config = dict(
    encoder_arch='transformer',
    noise_aug=0.002,
    time_shift_ms=100,
    encoder_mlp_ratio=4,
    encoder_head_dim=16,
    encoder_fused_qkv=False,
    encoder_bias='all',
    encoder_expert_mlp_ratio=0.5,
    encoder_positions='rope',
    decoder_norm='layernorm_no_bias',
    decoder_tie_embeddings=False,
)
Rows from block 2 of the text decoder of a small encoder-decoder audio transcriber, named by matrix and row number. Rows with one number belong to one neuron. Each number is 500 + 40 x the weight over its row's rms, rounded and kept within 0 to 999. All counts start at 0. Numbers have three digits each.
After each neuron's rows are labels from the 100 texts, of 14976, where the neuron reaches its highest value: "fires on" is the input token at the peak. Only what is clearly more common there than usual is listed. The data: single English command words and digits, spoken by a formant synthesiser in many voices. In brackets: how many of the 100.
# fc1: MLP up (decoder.blocks.2.mlp.fc1.weight, 1280x320), inputs 214-319
# fc2: MLP down (decoder.blocks.2.mlp.fc2.weight, 320x1280, transposed), outputs 214-319

fc1.255:500500500500500500500500500500500500500500500500500500500500370500500500500500500500500500500500500500500500500500500500500500435500500500500500500500500500500500500500500500500500500500500500315500500500500500500500500500449500500500500500500500745587500500500500500500500500500500500500500500500500500500500500500500
fc2.255:500500500500500500500500500500500500500500500500500500500500500500500500500500500500500500500500500500500500500500500500500500500500500500500500500500500500500500500500500500500500500500500500500500500500500500500500500500999500500500500500500500500500500500500500500500500500500500500500500500500500500500500500500500
fires on: "off" (27); "music" (17); "up" (13); "back" (10)

fc1.526:500500429500500500500500500500500500500500500500500500500500500500500457500500500500500500500500500500500500500500481500500500500500500500500500500500500500500490500500500500500447500500500500500500500500500500500500500500341500500494500500500500489500500597500500500500500500500500500532500500500332434500500500500500
fc2.526:500500500500500500500500500500500500500500500500500500500500500500500500500500500500500500500500500500500500500500500500500500500500500500500500500500500500500500500500500500500000500500500500500500500500500500500500500500500500500500500500500500500500500500500500500500500500500500500500500500500500500500500500500500
fires on: "off" (63); "back" (24); "up" (7)

fc1.566:500463500459571500507471516450487500481500500500500490458500551362562573469521500565484526574500500492620545487500487460483500500500509493489500549500473500499477519492497431518358500500541518500500495490500500570549500506347600500491500500518480500519500553494500456516500408494500500500523500500580500450531441538549
fc2.566:500500500500500515500500500500500500500500500500531500536500500500612500500500500500500631500481500500500500500500500500500500500500500500500408500500335630500500532538500500500500500500500367500500497500500500500501500612348428528539500500500500500541589500500500485500500500395524500500500500500500500500500500500500
fires on: "stop" (40); "start" (20); "open" (13); "up" (8)

fc1.439:520480481573439453508518485547520517509510481532501512559519487521504445504516513509464497450503490499527585503491502566468505513494473465492513484554607480482543500560517506489531514514420499507488566557452500459476519467380521526548542503509559458511489525470523458535510364485480472407475503465481488580470540477455
fc2.439:496500500503494474499499504499500500500497498501500500537500503473528491511500491509459500497500499500504500500384498490502500500499504480474509512552500439500500502497500516492503444500499489502516381500469512500501500549676483486505500466603500500500497499493498501500500493529685500498550495503500533488544461497494
fires on: "<end>" (100)

fc1.684:500500500500500500500500500500500500500500500500500500500500483465500500500500500500500500500500500500500500500500500500500500500500500500500500500500500500500500500500500500500500500500500500999500500500500500500541500500438500500500500500500500500500500500500500500500500500500500500500500500500500500500500500500500
fc2.684:500500500500500500500500500500500500500500500500500500500500500500500500500500500500500500500500500500500500500500500500500500500500500500500500500500500500500500500500500500500500500500500500500500500500500500500500500500500500500500500500500500500500500500500500500500500500500500500500500500500500500500500500500500
fires on: "learn" (47); "three" (22); "play" (12)

fc1.336:500500500396500500500500500500595500500500500500500570500500500551500419500500500420469500500500500500500500500500452500500500500500500500500488500500500500500500500500500467500500500500500500500500500500520500500500500500364500500500500500500500500500500500500500500500500500373500500500500500500537500500500500500500
fc2.336:500500500500500500500500500500500500500500500500500500500500500500500500500500500500345500500500500500500500500500500500500500500500500500500500500500500500500500500500500500500500500500500500500500500500500500500500500500981500500500500500500500500500500500500500500500500500500500500500500500500500500500500500500500
fires on: "off" (20); "push" (19); "repeat" (16); "music" (11)

fc1.648:500507500473500584500500516500500500500500500500500500500500755500500427500500500450500415574500498500445500500500500500565462500491500491472417500561500500500500500500478500500500500471500472499500511500500500407500496514378500500510500485500496553555500500546500500500500500542584500479465628516500507500500422500442
fc2.648:500500500500500385500500500500500500500500500500500500500500500500684455500500500500500500455500500500500500500500500500500500500500500500500500500500500500500500500500500500500500500500500500500500500500500500500500500500658513500500500500398561500500263500500500500500500500500498500500500500500500500500500460500500
fires on: "back" (31); "off" (7)

fc1.540:500500500500500500500500493500500500500500500500500500500500500326500500500559500500760500500500500500500500500500500437500500500500614500500500500500500500500354500500500500500500405500509500500500500500500500531500500500367500500500500500500500512500500500500500500500500500358500500500500500500500500500500500500500
fc2.540:500500500500500500500500500500500500500500500500500500500500500500500500500500500500500500500500500500500500500500500500500500500500500500500500500500500500500500500500500500500500500000500500500500500500500500500500500500500500500500500500500500500500500500500500500500500500500500500500500500500500500500500500500500
fires on: "start" (22); "point" (17); "stop" (15); "hello" (11)

fc1.386:516500424500500506484461500500500541500500504544500428500505349500432500484500492553406500618500500500562563500500514483500500500500500500496401453476500500500500500500497637500364513529500407552483456500538500500507537551353457500500498500489489500500500501503500482507500589500493503499500499500500398500503500500519
fc2.386:500500500475500365500500500500500500500500500500500500500500500500500500504500500500570500500500500516500516500500500500500474567500500500500500522500500370500500500500500500500500583500500413500500531500451500500500510450325500500500500500500500500500462500500500404492500500500500500500500500415500500500500336445500
fires on: "left" (64); "push" (10); "off" (7); "music" (7)

fc1.704:500509500500485500500521500593500500500500500500500500500481576500458500500500633382500500500500500500607500500494500500474459466647545500511394500500500500498483500543500417500485500500500500524500547500525479500519500500286500500500500500500500514515500500530500500500500368435303475476500463496600519500374500500416
fc2.704:500500565500500206500500500500500500500500500500500500500500500500500500500500500500500528500500500500500500500500500500500500500500500500500500492500500707500500500500500500500500500500500469500500500500500500500500500500500498523500500500500500500500500454500500500500500500406500500500500500500500518500500500500500
fires on: "alarm" (42); "stop" (26); "up" (12); "search" (7)

fc1.664:500484500500500502500553500484500498500440500500577626493499498609346505475479488494525465431500479500487465500500500449513500500500500578493511500500464502494500373532500475411497500717548500566483530500500497500500500487316491438460434500500537466549494500471504502500500500516531493514543522596505409500500501500480
fc2.664:500500500472500500500500500500500500500500488500500500479500500500638495466500500500500500471500500521500500500500500500546500500500500500490518565501500500500500500472500441500500457500500412495500623500573500521500500504000500500487500500485500500500521500500500500500500500500538500500515500500500493500500404500500
fires on: "push" (40); "off" (19); "back" (18); "repeat" (9)

fc1.443:500500500498500495500474500500481488500500500538561442566500617512549506500580670549560532500500421500500500500500485500523500500557500500500593500500480500500492486536500477498500571597500500500500500500482500433500500500352500515475516500528486449500500472474500500500500457500430482500534520491545524530414500500567
fc2.443:500500500500500500500500500500500500500490500450519500500500500500500500500500371500500500500500500500500500500500500500500500500500500645500500465500500500500500500500500500500500500500441559500500581500629500500500500500630500500500500557477500500500465500500500500500500500500500500500500500500500559500500597500409
fires on: "<end>" (100)

fc1.300:500500460453609567500383500502500530500581500458500513500518542500525500500424500537500468500500353500522500521467500500312500500446500500588475500500492512500500511500500437500500528515372500500500500500503500500527500508265500500500500477500500500500514500506500415495500590500500500499530500607523475446500500500513
fc2.300:500500500500500481474500500500500500500528645449500500500500500469500500500500500500522500500500500500500500500500500500514500500500500500617644516500500500500500500500500500500366500500500362500500630500500500706500500500512500563500500500500500500500500500500500500500500500500500500500500500500500500500500500500500
fires on: "repeat" (30); "off" (24); "back" (19); "search" (9)

fc1.623:538503500500500500500546500483522500505442500500500500468500500526404585500500500659500500532500400500376500500500500471553500500527500377500500500500500500500500500500500620458477500506500493500500500500469500500500500467336500503487500500459500500500500500500500528542499500673593500500500517500509511500531469500500
fc2.623:500500500500500499500500500500500500500500500500500500500500500500500496500500500500500511500500500500500500500500500500500500500500500500500500500500500627500500500581500500661482511500500500500500224500500500500500500347502500500500500500500500500500500500500500500500500500545500500500500500500500500500500500500500
fires on: "off" (51); "back" (14)

fc1.40:500500656461500496508500514500514538500500500553478555574500500500496500428500500500513500500500500500282500500463500500500488571500549384500640490500500500500500422500544465615630465500499500372510500500461500614500451500321500500500500500500500520449500500500512500500500421503510500500500500500500579500500625496500
fc2.40:500500500500500500500500500500500500500500500349500500500500500500562511500500500500500500613500500500500500500500500500500500523500500529691783500500500500500500500755500500500500500500500500500500500500500500500500500374617500500500500500469500500500456500500500500500500500500500500485500500500500500500500500500500
fires on: "up" (24); "back" (18); "on" (17); "off" (15)

fc1.750:500500461500500500500480601500500500500500500500500322500516500500500582462500500536500511369500500398500500500498569500491500500600500500500500500500500500450613479540500415500575602391500500500500445500500500329500480500263474500483500500500500468450500500500500500500500500500500432500580441500500500500500500500500
fc2.750:500500500500500704500500500500500500500500500510500500581500500432500581500500500500500500500500500500500500500471500500500500500500500472500500409500500500500500500500500500500500500500527500500500487500500500500492500500500500500360500500820500500500500500500500500500500500500500500500500500500500500500500497500500
fires on: "alarm" (60); "hello" (12)

fc1.629:500500486438566500500500398500500500500500500500500500592500500351500500500500500500500438500500500500500289500500500500379500500500500614500500500500500500500500500500500451500500500500627537500500500500500500506500500500324500500500500500500500500500500500500500500513500500500500500500500500500500500238602500510500
fc2.629:500500500500500500500500500500500500500500500500500500655500500500500500500500500500500500500500500500500500500500500500500500500500500500500500342500500500500500500500500500500500455500500500500500300500500500500500500500600500500962500500500500500500500500500500500500500500500500500500500500500500500500500544500500
fires on: "open" (64); "forward" (19)

fc1.148:500500386500500500500500500500500500500500500436500547500500153500500500500500500500500500500500500500500500500500500500500500628500500500554500500500500500500500500500500500500449574267629500500500500500500500500500500500216564500500500500500500523500500500500500500500500500500500500500500500500312500500427500500500
fc2.148:500500500500500500500695500500500500500500500500500500500500500500500500500500500500500500500500500500500500500500500500500500500500500500500500500500500500500500500500500500500500500500500500500500500500500500500500500500000500500500500500500500500500500500500500439500500500500500500500500503500500500500500500500500
fires on: "open" (31); "up" (25); "back" (20); "off" (20)

fc1.359:500500500497500500500500500546500500500500500500500500500500500500356500500500500500500720500500500500420500500500500500500500500500500500500500500500500500500500428500500500520500500500500500500500652500500500500500500500038559406500500500500500500500500500500500500500500500323500500500500460500559500468500630500500
fc2.359:500500500500500500500500500500500500500500500500500500500500500500500500500500500500500500500500500500500500500500500500500500500500500500500500500500500500500500500500500500500500500500500500500500500500500500500500500500500500500500500500500500500500500500500500500500500500500500500500500500500500500500500500500500
fires on: "up" (36); "open" (16); "back" (15); "forward" (11)

fc1.464:532500500500500500500500500500500500500500500500500500500500698500500500500500476625500500500500500389500398500500521500500500500500500500577500500500500500500547500572500500500500500500500500500500500500500500500500500500301500500500500500500500500500500500500500500500500500500500500503500500500379500500500500500500
fc2.464:500500500500500278500500500500500500500500500500500500500500500500500500500500500500500500500500500500500500500500500500500500500500500500500500500500500500500500500500500500500295500049500500500500500500500500500500500500500500500500500500500500500500500500500500500500500500500500500500500500500500500500500500500500
fires on: "repeat" (82); "back" (14)

fc1.236:500473500500517514560500500500500500500466500500500500500500418427449500500500510470592482604500505500500500500480486447500500387500500461459500500515510506500384463500412407552391550570484512565500541500488500500500491578338517500500500474500500500515510500534500439500500493500500500500543515536625554481500500500500
fc2.236:500500500500500240500500500500500500500500500500500500500500500500358503500500500500500500500500500500500500500605500500500500500500500500471500500500500500500500545500500500500500674500500398500501500500500500500500500500541500500500500363500500500500664500500500500500500500500500500500500500500500511500500582500500
fires on: "stop" (39); "up" (11); "three" (11); "six" (10)

fc1.754:500500500500500500500500500500500500500500500500500500500500500300500500500500500500500500500500500500500500500500620500500500500500500500500500500500500500500500500500500500500500500500500500500500500500500500500500500500420500500500500500500500500500500500500500500500500500500500500500500500500500483500500500500500
fc2.754:500500500500500500500500500500500500500500500500500500500500500500500500500500500500500500500500500500500500500500500500500500500500500500500500500500500500500500500500500500500500500500500500500500500500500500500500500500500500500500500500500500500500500500500500500500500500500500500500500500500500500500500500500500
fires on: "stop" (30); "start" (15); "follow" (11); "down" (9)

fc1.417:500504554435568486500500500509547440500500496500512500500500606455492477551496500507617474517500500485521442516500455500482464459500467410500507500539496500586556500500500530585433587535447500572523563500488500500500491500266550566500500500500482500500500500500500469427500500568465500500500525474539583487491516518439
fc2.417:500500500500497465500500500500500500500500513500500500408500500478752500500500522500500500500500500500500500500500499500501500500500500698500414500500500557500500500500500500500500500500500500500506312500494500634500498430608500500500500500500500500500556484500500500500500500500457500500356500500500567500500453500500
fires on: "alarm" (51); "stop" (15); "up" (15); "repeat" (9)

fc1.226:496500545500500500500624405522500571546479460517490500512500529500406490488500500432551500500500346507498394493500462369587524500500500500500500635500545500468517586518500475492500504419500500515500454500504500500500500520303500527500500500528547530547508500500510500524500500594500500500500545500520558500500500510462
fc2.226:500500500500500544500500500500500500500500500500500500385500500525541500500500500497500500557500500500556500503500500500500500500500500500569448500500471500500500500500500500500500500500500349500496417500500500500500500500483500500500500500443500500500500500500500500500500519500270500500500500500500507500500500491500
fires on: "stop" (41); "on" (19); "up" (18); "forward" (8)

fc1.215:500500428500500500500500500500500500500500500500500500500500420500500500500500500500500500500500500500500500500500500500500500500500500500500603500500500500500500500500500335500500500500500500500500500500500500500500500500288500500393500500500500879500500500500500500500500500500500500500500500500500500500500500500358
fc2.215:500500500500500500500500500500500500500500500500500500500500500500500500500500500500500500500500500500500500500500500500500500500500500500500500500500500500500500500500500500500500500000500500500500632500500500500500500500500500500500500500500500500500500500500500500500500500500500500500500500500500500500500500500500
fires on: "up" (36); "back" (30); "open" (19)

fc1.467:474477507581537455490502548443460461496529533513545504467511664497476374509474526438532527451528482509513514524520497513401494472493483532531558445408512564514570566507519774498498491509399497499515445505479525443513502453509492494492499476492504499506469450513497560498494445531519524549509552506421475596495520479449
fc2.467:573511498514505494510499502498500500500503475473479513479499492504506503500499497500492500488501495501496505502494495490503522459506494542481405637487504502506500488444500487501498498492505498488536459501500424515476487500941509482496500505661500499497521511509498489493485522524463503499391509483499504497500510511500
fires on: "<end>" (100)

fc1.643:500500500500500500500500500500500500500500500500500513655500500500500498500479500500477500615500544500500408500520500500667500515495500500500500500524427500500507511500496500500500500270500500500500500500500500500393500500251500500500500500500500490500500500500500500500500558470500500500484500500531500500540500500500
fc2.643:500500500500500999500500500500500500500500500500500500500500500500500500500500500500500500500500500500500500500500500500500500415500500500500500500500500500500500500500500500500546500500500571500500500500336500500500500500500500500500500500500500500500500500500500500500500500500500500500500500500500500500500500500500
fires on: "alarm" (32); "up" (28); "open" (14); "lower" (12)

fc1.185:500500500500500500500500500500500500500500500538500500500500476500500500500500500500500500500500500500500500500500500516500500500579500666500500616500500500500500500500500314500500500500500500500500500500500500500500500500399500500500500500500500500500500500575500500500500500500500500500500500500500500431500500500500
fc2.185:500500500500500500500500500500500500500500500500500500500500500500500500500500500500500500500500500500500500500500500500500500500500500500500500500500500500500500500500500500500500500500500500500500500500500500500500500500500500500500500500500500500500500500500500500500500500500500500500500500500500500500500500500500
fires on: "open" (25); "alarm" (19); "down" (17); "help" (13)

fc1.181:500500500500500500500500500500500500500500500500500500500500500500500333500500500500500500500500593500500500500500500500500500500500500500500500500500500500500500500500500500500500500500500500500500500500500500500500500500369500336500500500500500239500500500500500500500500500500500500500500500500500500500500500500500
fc2.181:500500500500500500500500500500500500500500500500500500500500500500500500500500500500500500500500500500500500500500500500500500500500500500500500500500500500500500500500500500500500500500500500500500500500500500500500500500500500500500500500500500500500500500500500500500500500766500500500500500500500500500500500500500
fires on: "alarm" (61); "forward" (8)

fc1.155:500500500500500500500500500500500500500500500500500500500500500500500500500500500500500500888500500500500500500500500500500500500500589500500500500500500500500500500500500500500500500500500500500500500500500500658500500500201500500500500500500500500500500500500500500500500500500500500500500514500500500500500500500500
fc2.155:500500500500500500500500500500500500500500500500500500500500500500500500500500500500500500500500500500500500500500500500500500500500500500500500500500500500500500500500500500500500500500500500500500500500500500500500500500500500500500500500500500500500500500500500500500500500500500500500500500500500500500500500500500
fires on: "off" (61); "up" (18); "back" (7)

fc1.206:500500500500500500500500500500500500500500500500500500698500500500500500500487284500500500500500500500500500500500500500500500624500500500500500500500500500500500500500500500500500500500500500500500500500500500500500500500396500515500500500500500500500500500500500500500500500500500500500500500500648500500500500500500
fc2.206:500500500500500500500500500500500500500500500500500500500500500500500500500500500500500500500500500500500500500500500500500500500500500500500500500500500500500500500500500500437500500500500500500500500500500500500500500500500500500500500500500500500500338996500500500500500500500500500500500500500500500500500500500500
fires on: "hello" (33); "open" (31); "alarm" (13)

fc1.141:478500500500500500500500500500500500500500500500500500500500318500500771500500500500500396461500500500500476500500489500500500500500500500500500500500500500500500500500500336500500500500500531500500500500498500500500500500196500500500500500500604500500500500500500500500500490500500500500500500500531500500500500500500
fc2.141:500500500500500500500500500500500500500500500500500500500500500500500500500500500500500500500500500500500500500500500500500500500500500500500500500500500500500500500500500500500500502500500500500500500500411500500500500842882500500500500500500500500500500500500500500500500500500500500500500500500500500500500500500500
fires on: "up" (37); "back" (20); "off" (20); "open" (11)

fc1.733:485500500500500414500519500500363500503500500426571500500500420523500478500500523500552500465500500500500473500526500500500500604508500500500500500500544500442448500454500516517443500464500500430500568500528500559500500542358500500420474500500473360470500536482500543500500500672500500500500460500500615547500500500500
fc2.733:500500500500500225500500500500500500500500500500500500518500500500500500500500500500500500500385500500500500500500500500500500500500500500500500500500500500500500500500500500500485542588500778425500484500500500500500500506812500500500500500500500500500500500500500500500500500500500500500500500500500500500500500500500
fires on: "up" (40); "on" (13); "back" (9); "alarm" (8)

fc1.194:330500500500500442500500500500500500500500500500500500500500537430500500500500500500500556500500500500500500500500500500500500500500500520500548500500500500500500500500500500500500500500500570500500500500500500500500500500230500500500500500500500500500500500500500500500500500248500500500500500500494500397500500500500
fc2.194:500500500500500500500500500500500500500500500500500500500500500500500500500500500500500500500500500500500500500500500500500500500500500500500500500500500500500500500500500500500500500500500500500500500500500500500500500500500500500500500500500500500500500500500500500500500500500500500500500500500500500500500500500500
fires on: "open" (34); "up" (14); "alarm" (14); "repeat" (12)

fc1.87:500500500500500500500500500500500536500500500500522508500500375500500742500500436500500500500500407500385500500500500500450500500427500500500500477500500500508389526500500500500500500500500493500500500500500500649500500500321500500500500500500500500434500500500500500500500500502500500500500500500500516500500500500500
fc2.87:500500500500500119500500500500500500500500500500500500500500500500500500500500500500500500500500500500500500500500500500500500500500500500500500500500500500500500500500500500500500500500500500500500500500500500500500500500500500561500500500500500500500500500389500500500500500500500500500500500500500500500500500500500
fires on: "back" (64); "six" (15); "up" (8); "off" (7)

fc1.685:500500500446500500526500500500500500500500500500500579500500500434500500500500500500651402615500387500500500500500500500500500500500500500476500500500500500500608500500500500554500500529500500500500500500500500600500411527299500433500500500500500466500517500382500488500500467266500500500500500500511500385500515500500
fc2.685:500500500500500500500500500500500500500500500342500500498500500500500528500500500500500500500500500500500500500500500500500500500500500500500500500500500500500500523500500500500500500500500500500500500446500500500500500500453500500500500500500500500500500500487500500500500500500500500500606500500500500458500638500500
fires on: "search" (21); "stop" (16); "six" (15); "repeat" (12)

fc1.764:474500500500554500500500566500500500500500500507596460500500551549500500463500531605501496500500513500500500500500500500481500552500500500500500500500500500500500500500500500500500486500546500500500503500500500459500500500328404500500500500483502500500500500318577509475500500500500500616500500500502500553500500500522
fc2.764:500500500500500625500500465500500500500500500500500500500500500612500500500500482500500500500500500500500521500592500477500500500500500500500665500500500500500500500445500500500500500500500500500366533523500500500500500509739500500625500500215500500500599500500500500500500500651500500500500500500500500500500500500500
fires on: "back" (30); "repeat" (26); "alarm" (14); "on" (7)

fc1.370:500500500500500500500500432500500500500500500422712500500500500500500506500500500500500500611500500500500479500461519500435500500416500500500500500500500500500843500500500500500495532500848500451500500500551500522500500500357500678500500500536500500611500500500500500500500583500353500500500500500500527500366523500500
fc2.370:500500500500500500500500500500500500500500500500500500557500500500083500500500500500500500500500500500500500500500500500500500500500500500500500500500500500500500500500500500500500500500467500500500500500500500500500500500500500500500500500500500500500500500500500500500500500500500500500500500500500500500500500500500
fires on: "search" (41); "off" (40)

fc1.546:500500500500500500530500500500526500500497500500500500540500500500492343486500516500556526500500500500500392500500500434500500500500519377500479500516470500523396500433474500500500500500549500500500500500500500500450500500313606500500500509500500493500500500500500470500500668395500500500500490524643500500553500500500
fc2.546:500500500500500500500500500500500500500500500500500500500500500500500500500500505500500500548500500500500500500638500500500500500500500500500500500500500500500500500500500500500500477500500500500500443500500500500500500417765479500511500500500500500500758500500500500500500500500500500500500500500500500500564500500500
fires on: "stop" (44); "forward" (20); "search" (11); "lower" (9)

fc1.3:500500453500500500500500500500500500500500500500500500500500500643478500500500500500500436500500500500500500500500500500500500500500500500500500500500500500500500500500500362500500500500500500500500500500500500500500500500173500500508500500500500500500500500500500500500500500684500500500500500500500500500600500500500
fc2.3:500500232500500500500593500500500500500500500500500500500500500500500500500500500500500500500500500500500500500500500500500500500500500500500500500500500500500500500500500500500500500500500500500500500500500500500500500500500500500500500500500500500500500500500500500500500500500500500500500500500500771500500500500500
fires on: "up" (46); "back" (24); "alarm" (12); "off" (8)

fc1.323:500500500500620500500500500500500500500500500500500500500500500500500500500500571500500500518500500500500500500500500500500500500500500500500500500500500500500500500500500500500500500619500500500500500500500500500500500500254500500500500500500500263500500500500500500500500500500500500500500500500500500500500500500500
fc2.323:500500500500500500500500500500500500500500500500500500500500500500500500500500500500500500500500500500500500500500500500500500500500500500500500500500500500500500500500500500500500500500500500500500500500500500500500500500500500500500500500500500500500500500500500500500500500500500500500500500500500500500500500500500
fires on: "repeat" (25); "up" (18); "back" (16); "alarm" (9)

fc1.252:505539500500500500471500500500500500500465500500480500500500408576408374503500500494531439634500500500500500500503542450500526432474500482500481500500474500500506500500530587421429499657417458500498599500465500301459500500312503490500500500500500505500500500556489541500500577474500461500495570562579558496500457520500
fc2.252:500500500500500563500500500500500500500500500571500500500500500500500500500500500500500413500500500500500500500593500500500500500500500560500500500505500467500500508500500500500500500500497411500500427500497500529500500495726532500377500500532500500500230500510500500551500500500440500500500500500500537500509320500450
fires on: "search" (31); "stop" (21); "up" (20); "lower" (10)

fc1.595:500500500500500500500500457500500363500500500500500500500500700500500494500464500500516500500500500500500464500500500500522500500472500397500500500500500500540500500500500516500500500500500500500500500500500500500479500500155568500500500500500500500500500500500500485500500500500500500500500500500500500500500500500500
fc2.595:500500500500500500500500500500602500500500500500500500500500500500500500500500500500500500500500500688500500500500500500500500500500500500500500500500500500500500500500500500500500500500500500500500500500500500500500500500500500500500500500500500500500500500500500500500500500209500500500500500500500500500500500500500
fires on: "back" (40); "up" (36); "off" (15)

fc1.65:505510500500500500500500430500500482500448462500500466500500634426493498498500539500500500500500500500522500500500500480500500625500515579500500500500487500500313500500500626500500500500500500500500500500500500419492500500246500500396500500500500449500500500500500500500500545500431500500500500500500500522470507502500
fc2.65:500500500500500705500500500500500500500500500500500500500500500500314500500500500500500438500500500500500500500500500500500500500500500500500906500500500500500500500500500500305500500500500500500500500500500500500500500500500500500500519500500500500500500500500500500500500500546589500500500500500500500500500500500500
fires on: "off" (32); "push" (15); "alarm" (12); "forward" (12)

fc1.397:607500423500489500500500500502500500500511500500515729500500509500500498486500495490496456612500500453544499500500549500510500500500569325500537488501491500468547506500500545500500489500498497461507501500499506557514443498347456500460502493500500500461500450500500500537433500451405500504493415500591571492476517500500
fc2.397:500500500500500500500500500500500500500500500500500500496500500500500500500500500500500500500500500500500500500556500535500500486500500500500500500500500603500500500500500500500500500500500500500516579500500500500500500500646500500454500500559500500500564500500500500500500500500500500500491500500500500500500563500500
fires on: "six" (49); "stop" (45)

fc1.530:500500500500500500500500500500500500500500500500500500500500710500500500500500485500500500858500500500500500500500500500500500585500500482500500500500467500500500500500500500500500500500500500391500500500500500500500500500367500500500500500500500494500500500500500500500500500500500500500500318500500500500500500500500
fc2.530:500500500500500500500500500500500500500500500500500500500500500500500500500500500500418500500500500500500500500500500500500500500500500500500500500500500500500481500500500500500500500500500500500500500500500500500500500500500500500500500500500500500500500500500500500500500500500500500500500500500500500500500500500500
fires on: "repeat" (34); "alarm" (21); "push" (13); "forward" (8)

fc1.502:500492598500500506500565500500500500500474500500584500513500500500500446500528500574538500498500500500500500500500500500500500500548500532468438500500500500500500447500500500500500480487500367500500500500500500497500500500347500447431500500500500500500500500460500500500500475500500500673541500500500500559563500500500
fc2.502:500500500500475500500500500500500500500500500500500482500500500500500469500500548500500448500500500500500500500521500522500500500500500914489500500500471500500500353500500500500500500500500500500500500500500500500500500500632500500527500500525500500500770500500500500500500500477500500500706500500500500500500500500481
fires on: "hello" (75); "call" (8)

fc1.426:500613409500500500500500500500500500500500500500500398500500500500500476500500500500500500500500500500500477500500424500500500500500500500500500460500500500500500500500500500500500486500500500371500500500500500419443500500256500500500500500500500500826500500487500500500500514500500500500500500500500500500500500500500
fc2.426:500500500500500500500500500500500500500500500500500500500500500500500500500500500500500500500500500500500500500500500500500500933500500500500500500500500500500500500500500500500500500500500500500500500500500500500500500500500500500500500500500500500500500500500500500500500500500500500500500500500500500500500500500500
fires on: "search" (71); "forward" (18)

fc1.656:500500500500500500500500500500550500500500500530500500500500136500500500500500609500500500500500500500500404500500500500500500406500500500500500500500261500500500500500500500500500500500500500500500500500500500500500500500321500500500500500500500500500500500500500500500500731500500500500500500500500500390500500500500
fc2.656:500500500500500500500500500500500500500500500500500500500500500500500500500500500500500500500500500500500500500500500500500500500500500500500500500500500500500500500500500500500500500500500500500500500500500500500500500500500500500500500500500500500500500500500500500500500500500500500500500500500500500500500500500500
fires on: "search" (84)

fc1.495:509500500500500500500500500500518500500500491446500553500500429500500566500500491500631500350500500500295514500500501467500500500500494500500500439500571500500529500556595500500500406500500500500500500500500500500514500495340500500500500500500539500663500500484500465500500254500500500500500500528500500588500500500500
fc2.495:500500500500500500500500500500500500500500500500500500500500500500500500516500500500500500500500500500500500500500500500500500500500500500500921500500500500500500500380500500500500500500500500500500500500500500544500500500500500500500500500500546500500500500500500500500500500500500500500500500500500500500500500500500
fires on: "back" (35); "stop" (33); "up" (18)

fc1.667:500500500500500500500500500500500500500500500500500611492500500500500500500500500558500500526500500500500500500565500500500500500860500500500500500500500500500500500500500500500500500500500500500500500500500500500500500500262628500500500500500500500500500500500500500500500500392500500507500500500500500500500500500500
fc2.667:500500500500500500500500500500500500500500500500500500500500500500500500500500500500500500500500500500500500500500500500500500500500500500500500500500500500500500500500500500500500500500500500500500500500500500500500500500500500500500500500500500500500500500500500500500500500500500500500500500500500500500500500500500
fires on: "back" (47); "repeat" (27); "off" (14); "up" (9)

fc1.62:512503630510460495522511479500546448496469479499443570500478469614500500517485469482490485504498464485487490495522498459561525479504497485467525452501514500504557500500488404526590482520490525494484499543483511500481525413415498500481500485540509492539493509467508488500501456533500502558506517500554492527525468507495
fc2.62:491501499508500352502499498501501506499499497498506499497500500500502501501500498469523500499501498500475492500463502515513570487500500517502533501507500426522503480458500494503509495477506533498502637500501500438500500529758509548490496502377500500500550517494500517500500458573445500500449499500501498493461545499500
fires on: "<end>" (100)

fc1.233:500579500500500500500574500500500500500500500500500500500500500500500500500500500324500500500500500500500376500500500500500500500500500500500500500500500500500500500500500487500500500500500500500500500500500500246500500500091500500500500500500512500500500500500500500500500500500459500729500500500500500500500500500500
fc2.233:500500500500500500500500500500500500500500500522500500500500500500500500500500500500500500500500500500500500500500500500500500500500500500500500500500500500500500500500500500500500500363500500500500500500500500500500500500500500500500500500500500500500500500500500500500500500500500500500500500500500500500500500500500
fires on: "up" (32); "off" (32); "back" (22)